From a checkpoint of a small contrastive image-text model: encoder width 384, text encoder num experts 8.
Rows from block 7 of the text encoder of a small contrastive image-text model, named by matrix and row number. Rows with one number within an expert belong to one neuron, the router's apart. Each number is 128 + 32 x the weight over its row's rms, rounded and kept within 0 to 255. All counts start at 0. After the name is the row's rms in percent of the matrix's.
After each expert's rows are labels from the 100 texts, of 14848, where the router gives the expert most weight on average: "tokens" is the input token at the peak. Only what is clearly more common there than usual is listed. The data: rosettes with rotational symmetry.
# router: router (text_encoder.blocks.7.mlp.router.weight, 8x192, trained with AdamW), inputs 0-47
# gate: expert gate (text_encoder.blocks.7.mlp.gate, 8x192x192), inputs 0-47
# up: expert up (text_encoder.blocks.7.mlp.up, 8x192x192), inputs 0-47
# down: expert down (text_encoder.blocks.7.mlp.down, 8x192x192, transposed), outputs 0-47

# expert 6
router.6 081 [121 108 121 128 178 155 202 117 112  79 148 149 147 184 166 168 103 167 163 133 113  52  94  79 108 214 108 153 110 144 108 106 168 131 162 123 160  71 113 128 121 109 144 110 127 135 140 188]
gate.0 094 [ 86 164 131 140 129 162 211 105  91 113 130 153 115 116 151 163 187 147 118 119 135 146  88 102 186 149 128 155 147 121 110 119 105 115 135 136 196 104 151 117 107 156  94 136 166 143 144 176]
up.0 091 [ 76 147 141  36  93  71 122 120 135 120 202 127 127 138 142 150  58  95 117  90 121 133 167  71 139 173 112 173 111 134 127 144 169 139  72 155 116 165  66 143 100 131 147 103  96 189 154 171]
down.0 089 [171 120 131 107  64 137 141 147 122 172 200 168 144 178 100 143 156  86 173 138  91  85 130  71 138 102  87 126 120 176 148 110 146 169 100 147 128  97 148 133 126 179 122 132  40  96 119 191]
gate.1 110 [127 108 155 104  91 137 154 117 108  69 131 142 134 103 214 147  97 181 135 155 143  71 170 128 108 167 141 154 102  68  95 147 122 124 159  98 152 135  76 108 135 158 165 162 135 135 163  96]
up.1 107 [ 96 135 134  99 149 140  90  93 164 121 172  40  87 185 139 141 138 105 138  92  88 129 101 151 163 138 102  96 145  79 184 124 104 137 138 158 118 152 132 177 145  68  78 116 154 108 135 148]
down.1 108 [159 177  91 149  78 195 142 103 101 134  75  99 154  97 128 166  84 125  82 147 129  97 158 118 125  43 135  99 130 135 160 121 114 138 110 165 108 190  88 192  99 152 139 109 142 118 140 146]
gate.2 088 [161  89 141 156 118 169  84 115  88 103 165 168 132  95 176 170 155  86  72 121  92 127 129 118 149 147 127 169 133  96 120 157 105 165 118 160 120 101 141 104 162 145 146  91 129  98  95 158]
up.2 099 [150 115 169  72 160 137  91 115 154  87 110 126 133  85 189 171 126 143 143 131  99 145 133  79 114 143 132 145 109 109 116 123  99 165 138 164  92 139 123 125 112 142 105  94 160  73 150 165]
down.2 094 [133 166 128  80 224 155 136  79  94  79 127 106  97 123 161 143 136 106 133 103 133 134  90 111 129  92 121 137 121 100 153 137  62 140 120 130 111 118 173 171 102 122 142 199 148 129 171 147]
gate.3 093 [ 92 147 178 149 159 162 125 151 144 112 167 131 154 189 140  89  67 146 171 117 150 141 110  56  94 173 112 147 166 147 144 142  61 155 119 163 148 143 100 190  85 135  50 136 121 159 141 109]
up.3 094 [159  90 115  68 135 201 139 111 128 121 127 139 117 120  96  83 195 163 126  92  70 101 107 103 166 136 122 102  83 156  74 183 101 156 166 114 108 117 154 188  82 105  45 138 143 201 154 142]
down.3 086 [124 116  89 153 135  73 115 117  56 148 185 100 130  56 129  94 109 160 153  63 100  67 123 185 144  99 112 113 107 141  93 131  82 118 142 136 162 117 107 111 128  73 130 154 162 113  96 148]
gate.4 098 [119 106  84 162 133 129  60  78  61 101 181 131 158 167 128 119 155 193 122 139 124 143 105 128  80 170 164  68 208 155 100  81 137 139 102 206 133 153 110 120 134 186  78 101 157 110 103 122]
up.4 095 [177 149 142 128 156 142 178 178 129 101 141 115 144  98 148 118 144  16 156 159 118  99 149 132 151  96 135  73 115 110 138 111 151 138 158  70 165 112 130 140 124 106 157 116 125 131 160  61]
down.4 091 [124 149 104 137 130 159 131 144 105 169  76 114 170  92 106  76 131  33 196 161 127 108 142 145 137 168 123  85 135  69 148 164 110 135  84 115  69  87 141 153 180  79 107  99 137  76 142 118]
gate.5 099 [122  96 125  93 113 128  88 114 110 108 164  99 121 173 133 160 106 125  90 119 127  98 132  93 164  94 121  98 150  78 127 159 103 169 151 162  88 102  99  73 133 165 130 155  96 188 105  81]
up.5 118 [145 150 103 100  87 114 188 154 117  98 100 192  80 166 108 129 138 113 120 159 116 123 130  96 116 143 166 131  58 121 131 128 187 119  80  78 111 130 147 124 140 141 139 172 105 136 174 138]
down.5 111 [104  49 104  89 123 149 199 196  94  84  68 155  90 166 137 110 113  72 171 114 128 118 153  53 116 158 133 133 128  89 119 125 184 107 102 123 146 125 155 111 162  94 175 169 109  84 198  99]
tokens: "mirrored"

# expert 4
router.4 104 [128 167 141 170 129 149 106 117 104 123  86 136  36 215 156 154 134 135 108  94  82 127 102 151 106  92 148 145  83 105 161 150 148  92 127 120 170  79 116 137 153 133 117 197 144 100 145 121]
gate.0 108 [172 106 126  97 153 154 125 120 173 161 131 129 190 120 143 130 118 145 135 103 160 123  92 106 149 130 137 111 110  95 158 117 159 103 155 111 190  36 146 115 141 133 160 124 143  94 146 176]
up.0 107 [159 111 151 127 171 136 128 173 113 154 105  90 148 103  85 131 115 154 168  91 157 109 109  88 146  83 121 107 101  63 160  90 148  91 148  80 176 106 139  93 102 121 163 118 119 131  82 170]
down.0 088 [206 159 112 156 116 151 122 171 109 131 131 128 142 166 163 105 121 105 115 154 106 117 124 163 110  94 125 112 186 151  97 181 102 184 105 173  87 164  62 167 168 124 108 134 106  96 134  77]
gate.1 117 [ 96  77 143 134 150 122 146 151 113 115 144 132 105 146  93 161 105 157 128 168 113 135 111 120  91 111 127 126 121 126 115 176 124 173 123 151 143 142  92 128 122 135 169 101 138  71 153 153]
up.1 119 [138 180 111 114  92 119 148  78  99 123 118 128 177 129 189  82 166 113 133  58 135 165  82 138 113 141 138 167  84 126 203 101 156  57 125 141 130 150 172 136 122  99 108 150 143 148 133 146]
down.1 137 [ 98 137  75 157 177 116 103 188  78  80  80 154  94 125 122 146 141 140 144 165 112  88 152 136 137 133 170 166 190 104 114 103  76 127 144 106  93 180 122 147 130 115 104 104 107 125 114 161]
gate.2 097 [127 153 124 152 147 137 136 156 164 126 124 120 146 103 122 150 110  89 105 120 163 110 166 155 159 158 116 106 176 125 173  54 143 128 193 194 114 128 115  88 162 149 145 111 155 174 106 145]
up.2 087 [153 101 122 156 166 116  75 187 177 115 188  96 132 144 147 164 103 116 119 133 164 120 149 159 140 129 103  86 162 157 161 108 165 182 188 117 115 178 110 141 139  82 191 106 149 179 101 151]
down.2 096 [131  91 118 145 147 119  92 137 187 116 104 102 131 106 166 163  89  64 109 112 138 119 188 138 145 120 123  85 161 150 118 137 159 154  92 162  93 100 136 148 178 144 141 120 156 126 115  89]
gate.3 146 [ 66  79 152 140 166 120 111 136 128  79 117  83 129  95 121 117 116 100 151 152 140 126 147 194 128 108 122  70 116 113 166 103 117 158 142 169 114 157 116 156 115 119  94 134 167 120  47  99]
up.3 096 [ 97  84  93 102 149 120  68 127 184 113 107  79 120 135 159  75 139 156 137 152 112 146 168 202 154 117  72 118  60  99 159 147 173 110 115 166 159 168 103 110 116 131  90 121 119 114 102  67]
down.3 113 [152 183 136  64  98 101 159  85 121 161 105 171  93 121 153 156 166 177  94 107 122 148 131 107 111  89 164 144 145 150 109 125 122 105 144 109 123 119 116  83 140  87 128 102  90  99 202 150]
gate.4 132 [127 104 129 120 140 132 155 177 105 167 184  89 116 145  94 169 184 108 135 159 111  61  85 148 137 179 169  95  53  99  97 104 163 134 135 120 148  67 134 103 172 185 148 176 147 183 180 143]
up.4 110 [108 106 157 157  97  95 143 119 145 120 103 100 185 121 139  22  89 161 148  82 136 142 146 120 150  87 126 122 178 174 143 139  91  87 101 112 129 111 106 199  80 124 132 113 130 101 106 154]
down.4 121 [144 119 113 121 138 111 141 114  95 133 170 129 110 120 116 171 153  63 114 172 177 105 101 114 154 164 156 110  54  98  61  95 157  85 180 115 110  62 154 119 190 124 160 157 129 201 144 164]
gate.5 131 [112 107 167  98 121 137 141 125 104 127 152 130 186  29  84 109 165  99 134 174 196  95 118 115 155 147 144 148 171 157 125 129 103 184 116 165 133 144 138  94 108 111 107 126 146 131 143 147]
up.5 141 [184 112 104 114 186 155 130 123 146  78  87 142  90 138 107 115  92  84  76  65  84 125 153 134 156 137 135 128  80 129 176 127 146 144 131 115 162 158 163 155 131  77 135 118 110 135  63  80]
down.5 126 [196 152 162 120 102 182 173 121 144 103 114 106 121 164 186 133 100 120  94  80 150 136 158 112 108 115 165 155  67 101 133  93 159 150 113 128 158 145 139 158 143 108 146 152 134 116  89 106]
tokens: "colours"; "earthy"

# expert 1
router.1 095 [151 138 148 141 137 134 153  77 123  84 156  92  60 150 101 170 128 121 126 193 143 180 201 110 103 155 104  90 121 126 193 104 169 124 156 128 116 155 145 108 145 124 180  72  81 137 117 101]
gate.0 078 [174 133  99 107 102 127  41  86 132 109 101 130 102 198 185 133  77 109 113 157 139 100 178 128 182 148 108 149  91 141 161 120 142 159 129  80 170 125 122 122 180 110  73 131 146  93  57 131]
up.0 107 [ 98 111 120 175 126 209 136 152 111 118 154 160 112 107 112 178 139 148 170  66  83 233 106 145 141  97 134 144 164 109 129 106 136 107 137 109 110 168 152 132 128  98 161 140 157 106  64 145]
down.0 102 [ 77  53 114 151 111 150 140 100 110 151 103 158  73  81 111 106 129 133 161  47 101  94 128 148 104 100 155  95 160 110 169 121 140 109 180 129 119 137 127 110 126 112 140 103  95 113 115 147]
gate.1 104 [137  89  88 120 125 141  83 147 113 118 100 154  93 138 103 121 148 144  70 101  96 142 121 120 103 108 108  91 119 112 135 152  97 141 145 114 141 109 142  96  65 160 175  73  71 139 102 118]
up.1 091 [108 164 125 113 116 115 137 171 101  83 109 145 136 127 115 147 103 186 130 105  84  75 118 110 117 184 175 118  22 141 114 100 135 108  87 145 165  66 138 172 162 168 132 156 117 117 155  94]
down.1 095 [118 116  84  92 136 139 142 154  80  84 145 125 165  94  91 126 108 182  71 113 150 128 153 126 115 116 118 125 131 106 115 140 110 143 150 114 141  68  94  85 123 160 194 154  87 135 147 165]
gate.2 104 [102 151 122 112  88 173 139  75 106  95 141  90 107  87 151 135  99  66 160  61  83 144 138 138 164 161 122  88 138  40 128 120 137 141 133 132 123 145 126 138 167 108 150 139 136 193 136  69]
up.2 111 [133 138 102 119  97 150 165 107  92  80 112 127 102 115 116  88  96 124 138  88 146 103 135 166 127 132 137 129 120  71 124  77 148 151  68 130 157 162 149 118 161 119 152 147 128 203  79 120]
down.2 110 [118 129 144 150 168 120 110 116 145 163 116 151 125 153 139  70 150 152 138 212 159 119  77 128 117 124 140 163 172 174 139 177  96 125 105 122 102 156 197 158 139 140 140  99  84  71 145 163]
gate.3 107 [145 146 127 159 138 165 105  76  94 116 183 115 136 190  57 114 121 128 127 105 164 121 129  64  95 117 156 152 146  63 178  88 183 142 131 137 179  96 178 139 104 123 118 148 137 150 152 125]
up.3 084 [137 112  75 134 145  97 143 143 128 111  99 150 191 122  88 151 110 126 137 131 114 119 107 138 104 161 147 138 126 184  94 118 137 125 132 127 148  71  77 141  90 120  94 152 136 135  90 125]
down.3 086 [142 112 181  79 189 126  90 109 113 131 123 149  87 145  80 143 188 112 104 120  87 114 118 126 126 110 140 164 128  70 140 114 216 142 175 108 139 150  89 105 123  88 141 172 139 147 149 161]
gate.4 079 [105 125  78 178 120 125  45 122 110 101 109 169 124  91 132 127 108 132 125 141 115 201 144 179 124 102 118 125 177 100 106 163 142 165 121  84  98  81 166  80 171 100 108 131 172 139 106 151]
up.4 092 [122 113 137 138 137 107  97 134 109 121 109 116 235 105 145  69  78 114 156  76 114 115 122 126 117 190 129 123 157 145 127 111 146 126 131  96 153 170 113 131 131 139  36 142 135  87 174 100]
down.4 083 [107 127 144 124 147  95  92 194 187 157 140  88 143 125 147  88 126 141 110 106 145  92 148 147 132 107 106  90 132 132 125 205 143 132 115  72 187 185 175 114 117 138  55 162 105 112 144 108]
gate.5 104 [130 175 161 186 107 110 106  90  99  81 199 119 171 115 135 150 111 129 121 176 131 161  95 130  75 141 152 109  89 125 108 118 112 143 101 178 109 133 142  85  89 136 125 146 161 157 154 149]
up.5 111 [161 109 157 145  95 110 103 128 143  82 131 114 157 116 139 108  54 118 118 134 108 142 138 156  12 134 126 147  95 155  82 108 125 120 107 153 125  78 105  51 126 113  98 150 165 157  79  73]
down.5 104 [ 98 132  77 143 123 143 167 142 153 152  99 130  89 145 144  82 182 139 136 100 161 161 116 117 147  92 163 134 160 122 111 163  70 195 186 154 162 175 161 167 127 109 182 107 106 135 214 127]
tokens: "pinwheel"

# expert 5
router.5 103 [ 92 149 118 125 140 161 102 124 129  96 113 122 100 192 171  20 130 104 162 103 109 138 105  94 167 145 133  94 170 163 130 148  67 104 129 135 132 126 151 145  80 101 131 153  71 149  81 124]
gate.0 105 [124 111 110 113  97 162 210 127 143  77 138 110 152 110 153  78 151 115  72 124 117  93 111 138  86 139 111  96 136 166 115 100  93  94 142 200  60 126 119 125 152 102 125 117 107 178 123 166]
up.0 093 [172 142  75 117 110 138  73  98 190 151 143 205 117 135  84 170 135 136 181  66 137 146 118 125  72 102 113 148 171 110  74  77  83 116 157 111 116 110 110  90 155  98 123 157 185 115 181 140]
down.0 098 [132  78 105 133 154 120 120 132 200  85 102 135 189 150 145 104 110 106  67  94 146  84  95 119  94 171 138  80  92  96  88  70  71 123 173 167 164 149 114 116 125 109 131 147 146 128 126 145]
gate.1 088 [181 109 111 181 136 144 150  60 163 141 104 123 143  83  62 155 125 107 117 134  92 122 154 175  90 153 174  93 217 156 102 104 112 158 193  85 112  48 107  73 149 126  54 133 131 138 156  79]
up.1 124 [129 155 130 127 141 135 180 177 128 112 158 179 117  75 122 129 152  96  65 116 151 128 121 138 105 167 122 139 170 114 138 164 157  99 162 111 125 154 240  58 123  79 117 133 126  89 105 136]
down.1 101 [101 145 131 112 132 167 165 154 113 109 170 138 119 115 165 116 140 142 139 120 152 137 165 161 114 170  96 164 153  98 140  99 130 103 169 128 106 133 191 124  58  60 115 176 153 145 112 130]
gate.2 084 [114 139 109 122  82  77 124 102  98 157  75 137 114 187 158 139 118 122 105 181 105 142 158 158 100 152  81 141 108  74  83 157 108 172 162 118  99 142 164 178 121 160 148 162 114 139 142 107]
up.2 085 [ 98 154 136 103 103 129 156  87  78 149  90 159 108  96 145 109 121  90  56 132 109 149 169 154 119 174  85 151 121 130 149 141  87 154 128 124 142 148  99 152  71 202 113 163 127 111 176 137]
down.2 074 [ 99 147 192 130 150 101  72 116 155 186 108 105  95 128 103 157 164 144  84  91 114 166 105 162 126 178 189 100  98 131 162 130  82 166  78  81  73 130  72 139 138 159  80 151 174 169 215  80]
gate.3 105 [124  83  92  84 194 187 118 130  72 143 153  97 138 141 122 160 153  97 105 156 123 116  69 189 156  80 130  83 183 101 161 136 160 115 144  26 103  90 147  88 114 128 133 161  96 180 108  94]
up.3 102 [142  89 148 100 161 178  88 133 133 176 185 159 141 136 114 156 131  81 177 132 119  71  89 185 136  73 116  96 111  94 163 140 100  95 110 105 155 131 157  89 135 123 154 160  99 138 128 135]
down.3 115 [165  90 118 112  98 107 104 140 173 132 179 124 173 191 143  93 108 126 129  92 133 161 177 154 109 143 158 145  74 185 122 109 147  89 153 166 120 113 108 197 110 133 123 132 116 175 118 132]
gate.4 091 [125  86 118 107  93 109 203 152 138 148  92 128  99 160  53 114 115 141 138 150 105 109 155 102 121  94 105  86 111 109 165 110 166 156 141 104 106 193 103 134 128 123 110 106 176  67 106 177]
up.4 089 [152 159 129  95 146 128 136  98 130 104 156  94 132  91  83 125 168 121 121  90 155 155 136  73 123 163 133 118 147 181 126 105 146 139 153 189  59 105 122 113 167 181 110 146 167 110 116 120]
down.4 104 [145 134 137 118 123 153 118  85  73  98 108 116 121 101  98 112 138 100 108 103 134 130 162  83  88 112 137 154 116 153 125 146  99 106  87 181  82 109 128 160 168 187 102  76 158 144 156 144]
gate.5 091 [184 117 136 164  97  92 122 122 173 108 172 135 141 117 112 111  80 197 153 103 132 107 146 169 168  97 101 144 159 133 121 119 100 164 120 139 126 147 131 104 109 154 150 170 137 117 108 101]
up.5 101 [ 88 114  96 166  94 132 169 136 151 130  97 119 143 108 146 116 209 108 156 120  82 180 115  91 114 182 160 114 127 135  98 121 160 154 104  80 119 166 113 165 141 120  93 109 110 144 135 152]
down.5 093 [107 118  93 113  76 141 160  95  97 135 106 117 115  82 128 131 204 117 199 139 150 145  88 111 109 180 145  97 131 156 102 127 201 123 131  99 141 142 162 104 126  92 123 167 128 118 135 166]
tokens: "grey"; "six"

# expert 3
router.3 088 [ 96 151 134 116 140 101 115 148 140 157 151 102 194  99  94 191  99  80 123 152 143 140 123 135 137 114 115 136 152 116  88 159  99 182 166 146  91 154 152 154 167 177  53 153 107 135 123  81]
gate.0 112 [139 131 106 163 147 107 137 138 142 158 146 157 113 160  86 154 151 128 119 191 107 149 102 177  66 133 138  71 150 176 154 102 127 139 182 103 123 113 162 149 202 121 120  92 136 159 158 156]
up.0 106 [102 145 164 184  96 188 140 114 114  85  98  96 152  96 133 107 106 149 184  88 190 124 156  90 178 130 134 161 163  83 106 126 109 139 116 116 176 138 110 116  59 125 140 150 125 132 127 128]
down.0 100 [ 93 124 161 131 128 128 155 112 115  81 113  89 115 123  88  55 145 125 140 159 103 157 182 160 121 129 123 127 136 185 117  47 179 141 130 112 163 110  98 163 201 131 185 125 190 134 122 117]
gate.1 082 [ 87 135 133 132 194 149 124 170 100  87 157 158 180 180  78 160 146 130  73 173 170  85 150  88 152 130 138 182 114 172 148 116 119 166 137 104 152 169 184 144 138 154 132 143 143 114 112 148]
up.1 085 [115 132 165 112 130  66 140  94  59 173  96 157 110 131 142 156  83 129 115 139 159 128 137  96 166  82 118 127  99 132 119 102 159 153 136 106 142 129 144 158 107 104 140 156 126  93 161 156]
down.1 082 [130 105 109 136 117 210  88 154 167 160  79 154  99 160 108 106 184 125 162 135  95 108 139 138 150 155 128 135 132 105 111 126 116  99 155 154 146 109 125 155 154 150  78 106 172 177 142 150]
gate.2 092 [ 95  89  96 143 150 117 126 197  65 136 132 107 154 150 162  67 140  79 117 133 141 131 100 145 133 184 125 102 115 173 136 152 119 116 120 160 134 123 148 160 105  79  96 114  72 149 102 129]
up.2 080 [112 157 126 117 110 163 173 134  62 118 107 120  57 126 104 117 129  40 145  73 106 141 106 144 132 188 107 116  98 150 210  92 117 104 129  82 100 180  75 102 146 108 116 146 153 139 137  70]
down.2 078 [131 144 102 175  89  49 127 193 164 120 138 138 103 170 201  79 127 112  73 109 110 157  86 108 135 135 114 167  76 103 145 129 110 118 180 126  96  97  93 161 147 139  97 115  87 119 134 139]
gate.3 083 [ 78 132 105 144 106 121  75 152 119 131  88 126 148 106 148 125 131  86 100  84 149 171 188 122 193 142 120 173 128 170 148 121 108 153 143 103 145 177 107  94 148 132 158 124 160 137  65 129]
up.3 083 [157 126 164 102 108 151 140  96 179 131 152 135 107 146 146 181 113 145 142 179 167 115 129 100  86 180 119 117  96 122 148 150 149 108 130 165 121 115 167  98 116 163 139 110  71 160 120  94]
down.3 076 [163 167 145 121 181 132 168 204 115 134 146 141 135 118 137  67 150 156 137 156  98 145 131 151 147 151 120 152 136 105 137 135 112 107 124 103 120 110 169 122 125 137 101 124 149 164 195 202]
gate.4 125 [132 145 153 142 118 146 162 125 127 125 120 137 179 142  64 226 101 123 115 152 171 140 142 149  55 134 177 152 163 159 172 100 157 125 156  84 136 140 114 116 126 194 171 166 131 130 187 153]
up.4 111 [129 119 122 151 170  78 109 145  78 113 112 201 151 110 132 221  88  91 113 156 197 163 102  82 132  96 144 200 127 149  94 198 162 157 118  98  79 138 109 120 163 177 109 133 136 104 177 138]
down.4 109 [135 106 139 102 118 137 105 171  96 150 149 127  84 108 208  51 135 131 107  87 118 107  87 161 153 146 121 120  91  92 129 189 129 138  82 177 167 142 127 127 148  83  98 117 113 105  94 116]
gate.5 109 [122  63 133 176 167 105  83 120 110 128 138 180 142 124 136 121  78 182 127 156 132 147 154 129  79  97 116 133 122 124 119 170 103 151 118 157 100  79 136 121  97 172 105  80 138 126 164 119]
up.5 110 [ 88 174 132  71 122 195 141 118 127 128  98 113 140 136 135 121 127 120  85 150 149 113 116 113 170 142 135 198 146 172 182  86 127  87 141 108 105 179 165 162 148 102 132 157 161 102 112 148]
down.5 100 [112 143  72 137 179 154 166 119 175 128 129 126 116  89 110 126 145 115 151 203 126 134  85 125 128 132 109 151 105 204 150 123 117 145 144  81 130 172 136 106 109 143 135 124 119 152  92 107]
tokens: "-"; "ten"

# expert 0
router.0 097 [120 129 109 117  82 120 202 149 159 142  86 121 153  75  63 132 128 171 137 108 115  78 122 150 152 155 134 155 122 156 125 119 172 134  57 164 123 118 114 103 100 145 162  84 150 125 141 140]
gate.0 078 [127  83  78 139 127 142 129  87 126  65  82 102 100 116 106 123 163  96 113 116  99 152 130  92 135  98 155 127 166 147 139 122 118 137 172  65 107 140 129 144 145 173  94 164  71 177 117 101]
up.0 107 [143 135 117  96 121  75 145 109 131 137 118 153  93 148 130 143 116 130 116 102 177 118  69 120 138 147 126  80 108 138 169  86 118 116 150  68 148  96 115 140  77 156 150 151 106 171 197  92]
down.0 093 [146 159 114  98 162  85 147 145 150 132 131 121  99 177 119 137 125 117 111  95 139  72  95 157 128 141 138  63 146 118 205 100 152 116 101 115 164 122 138 124  89 122 193 160  99 134 186 143]
gate.1 080 [145  42 112 174 171 128 138 107 107  99 137  96 190 150 212 134 153 206 139 120  87 150 135 110 163 133 146 133 141  72 125 165 112 116 144 120 139  90 113 103 146 116  84 114 134 193 143 148]
up.1 118 [131 125 131 176 158  71 228  81 167 110 120 109  96 116 114 110 122 136  89  49  94 151 134 113 136 132 114 112 124 220  97 133 177  79 129  78 129 123 159 110 111 128 116 150 151 156 159 173]
down.1 116 [160 182 165 206 146  86 206 136 151  72 125 101 121 161 153 131  91 190  84 119 104 171 143 112 131  92 118 123 149 141  93 139 150 106 145  80 157 128 157  76 112 101 107 160 157 166 171  91]
gate.2 099 [183  70  99 144  97 137 113 131 152 123  99 117 168 151 149 125 190  78 189  98  89  66 179 179 185 139  85 132  88 157 173 141 126 134 122 149 122 136 114 207 131 215 145 132  98 118 166 152]
up.2 109 [ 79 211 122 140 156 117 105  70 113 126 139 111  82  76  91 124 113 148  90 144 184 211 119  83  92 155 146 135 143  93  85  99 146  91 116  97 119 135 131 100 142  37 107 135 186 135  96 109]
down.2 089 [131  58 133 138 136 155 147 140 123 120 106 113  92 122 132 149 174 111 163 130  99  87 161 121 139 106  69 186  96 165  99 203  94 113 143 140 164  98 151 137 104 177 150  43 108 152 130 134]
gate.3 087 [147  96 165  78 117 106 129 119 135 169 102  66 153 120 123 100 117 125  82 101  52 106 144 117 113 176 111 158 186 186 163  95  83 166 107  92 125 113 128  89 147 149 152 106 100 160  56 101]
up.3 085 [127 128 122 139  93 108 174 157 118 143 113 144 181 113 125 157 190 154 179 127 137 100 140 180 134 157 156 134 109 125 161 197  48  98 138  80 109 130 105 112 104  90 141 147  86 127 140 119]
down.3 090 [ 90 120 102 134 140 152 169 158 126 128 108 162 145  59 137 139 167 180 157 188 178 141 177 171 135  99 146 137  30 126 118 195  96 142 114 140  97 190  90 129  90 103  94  83  94 105  92  86]
gate.4 098 [177 145 129 100 152 171 117 171 167 185 118 104 142 171 129 167 106 120 117 113 161 115 163 163  42 197 138 122  87 123 185 140 110 170 101 125  74 138  85 132 199 140 134 115 125  91 154 167]
up.4 096 [135 137 150 181 122 155  91 136 172  94  58  90 125  94 112 162 156 110 115 110 171 149 120 168 141 185 147 141 113 104 105 137 152 121 137  79 102 121 101 125 124 112  73 113 119  86 118 140]
down.4 092 [100 136 125  55  66 112 157 115  82 118 132 154  81  76 104 125 119 135 121  85 105 106 106  90 145  61 150 119 158 157 165 107 142  92 111 175 155 153 170 148 131 150 207 127 124 165  75  55]
gate.5 108 [135 139 157 116 121 198 177 105 109 140  99 140 113 153 140 108 191 165 117 125 125 103 111 137 158 207 200 146  92 161 171 124 117 123 109 107 138  89 112 114  74 132 158 120  85 102 184 162]
up.5 107 [102 115 129 163 152  82 108 129 124  90 107 121 135 129 103 157  74 108 155 133 115 192 139 116 141  59  99 146 157  93  58 112 125 107 149 150 128 135 172 182 200  94 120 122 172 157 110 121]
down.5 121 [ 92 149 111 131 121 150 104 169  74 137 131 186 122 137 174 138 150 141 180 109 154 176 128 114 217  51  83 117 156  71 132 141 114  81 125 121  94  85  53 133  89 118  87 151 143 118 115 149]
tokens: "rosette"

# expert 2
router.2 115 [167  64 104 132 146 113 152 155 147 153 128 196 173 106 182 130 123 157 124 140 118 107 116 147  75  78 134 107 148 141  97 155 117 123 136  91 143 129  97 131 147 109  75  92 196 120 144 136]
gate.0 087 [147 115 158 152 128 139 127 149  99 177 156 130 117 180  93 109 135  96 156 113 179 155 117 160  94  82 140 113 140 184  94 148 128 147  95  79 105 157 105 126 163 138 170 112 112 108 156  94]
up.0 083 [131 151 136 153 208 116  82 105 123 105 136  64 115  95  98 148 108  63 135 101  81 185 121 114 144  81 128  61 102 138 159 149 116 113 126 138  94 187 102 119 130 154 150 115 199 146 154 121]
down.0 085 [132 144  93  85 143  70  38  89 168 189  96 129 176  99 143  80 170 158 151 127 113  97 138 116 141 128  89 105 210  62  85 132  85 169 128  58 107 166 175 129 150  91 119 179 147 151 174 164]
gate.1 104 [120 132 101  61 133 163 107 102 136 124 165 128 115 181 146  88 171  91 114 157 130 127 119 103 148 129 138  86 130 147 101 106  65 149 193  67 148 121 147 112  96 114 139 140 112 122 121 148]
up.1 125 [154  96  81 124 137 137  71 123 117 103 137 103  85  78  96 129 147 140 116 116 156 121  92 148 208 131 119  84 161  55 146 156 121 108  65  65 103  91 139 129 108 134  89 175  65 148  76 107]
down.1 107 [105  81 104 148 139  91 113  87 116 104 128 143 118 117 121 110 186 155 131 116 147  97  88 106 218 106 130 158 150  47 160 136 105  74 105 118 146 112 114 135 162 129 131 155 100 170 122 113]
gate.2 091 [154  97 170 155 137 154 147 173  95 134 140 124 103 154  73 150 147 137 124 128  93 142  73 118 120 145 163 137 168 133 198 157 123 111 162  94  92 155  65 153  86 105  96 147 108  82  89 146]
up.2 090 [169 141 148 143 146 140 148 138  87 159 143 104  87 170  40 124 100 128  95  98  85 151  89 144 148 160 142 141 145 120 124 160 164 126 132 129  35 125  57 116 125  85 118 140 112  64 100 130]
down.2 105 [109 109 136 134 155  92 100 131 121  88 153 123 156 140  75 152 163 114 145 161  88 140 169 143 158 140 122 136 137 103 114 165 100 124 115 127 114  98 155 146 129 134 117 115 109 161 148 101]
gate.3 086 [152 162 109 115 120 125 172  97  68 168 138 162  86  88 182 115 111  99 101 161 152 155 163 167 151 154 102 204 109 178 181 134 114 148 177 103 147 159  90  84 144 198  75 102 108 129  81  93]
up.3 079 [128 194 110  73  87  95 126  83 109  82 110  60 116 127  85 138 111 147  65 132 127 139  73 155  90 127 109 135  98  69 120 116 194 101 117 157 132  85 132  94 133 139 182 122  97 131 190 144]
down.3 082 [115 153 155 120  63 150 111 128 138 140 121  93  97 177 146 102 105 117 178  86 128 123 105 109  39 113 131  89 164  48 114 130 215  95  89 147 103 113 187 136 123 137 100 135 135 163 180 160]
gate.4 113 [109 128 148 213 159 159  71 137 132 112 201 113 186  99 130 168 165 122 173 172 170 189 123 104  97 147 128 179 176 186 150 147 156 157 154  66 167 120 139  59 170 126 140 184 111 130 202 119]
up.4 107 [ 94 100 127 181 145 132  66 120 169 120 161 101 185 143 142 207 167 112 213 164 141 176  85 127 135 139 102 171 124 166 102 162 121 105 159 155 132 112  83  70 182 139 160 171 125 100 206 130]
down.4 120 [197 170 119  96 102 108 145 122  99 118 160 167  90 129 136 157  99 134  92  58 129  86 150 136  85  87 138 114 156 153 108 129 105 105  70 111 136 134 163 233 107 143 128  82 164 110 120 130]
gate.5 117 [175 115 119 103  61 138 110 139  99 134 132 149 106 128 128 102 126  73  98 152 129 158  66 124 160 120 133  69 123 136 150  73 123 130  62  68 113 111 131  97 121 108 109 109 133 198  37  92]
up.5 094 [102 180 120 128 111 162 151  97 133 144 109 100 140 125 118 102 127 102 119 128 134 109 165  97  64 174 156 161 100 182 126  84 177 115 132 128 185 131 135  91  83 120 116 126  70  55 113 129]
down.5 105 [107 181 147 151  96  70 132 139 118 120  56 178 110 139 108 126 158  99 121 154 144 165  97 127 186 166 164 101 140 112 111 125  98 139 126  60 108  94  99 117 156 140 113 108 130 126 131 104]
tokens: "three"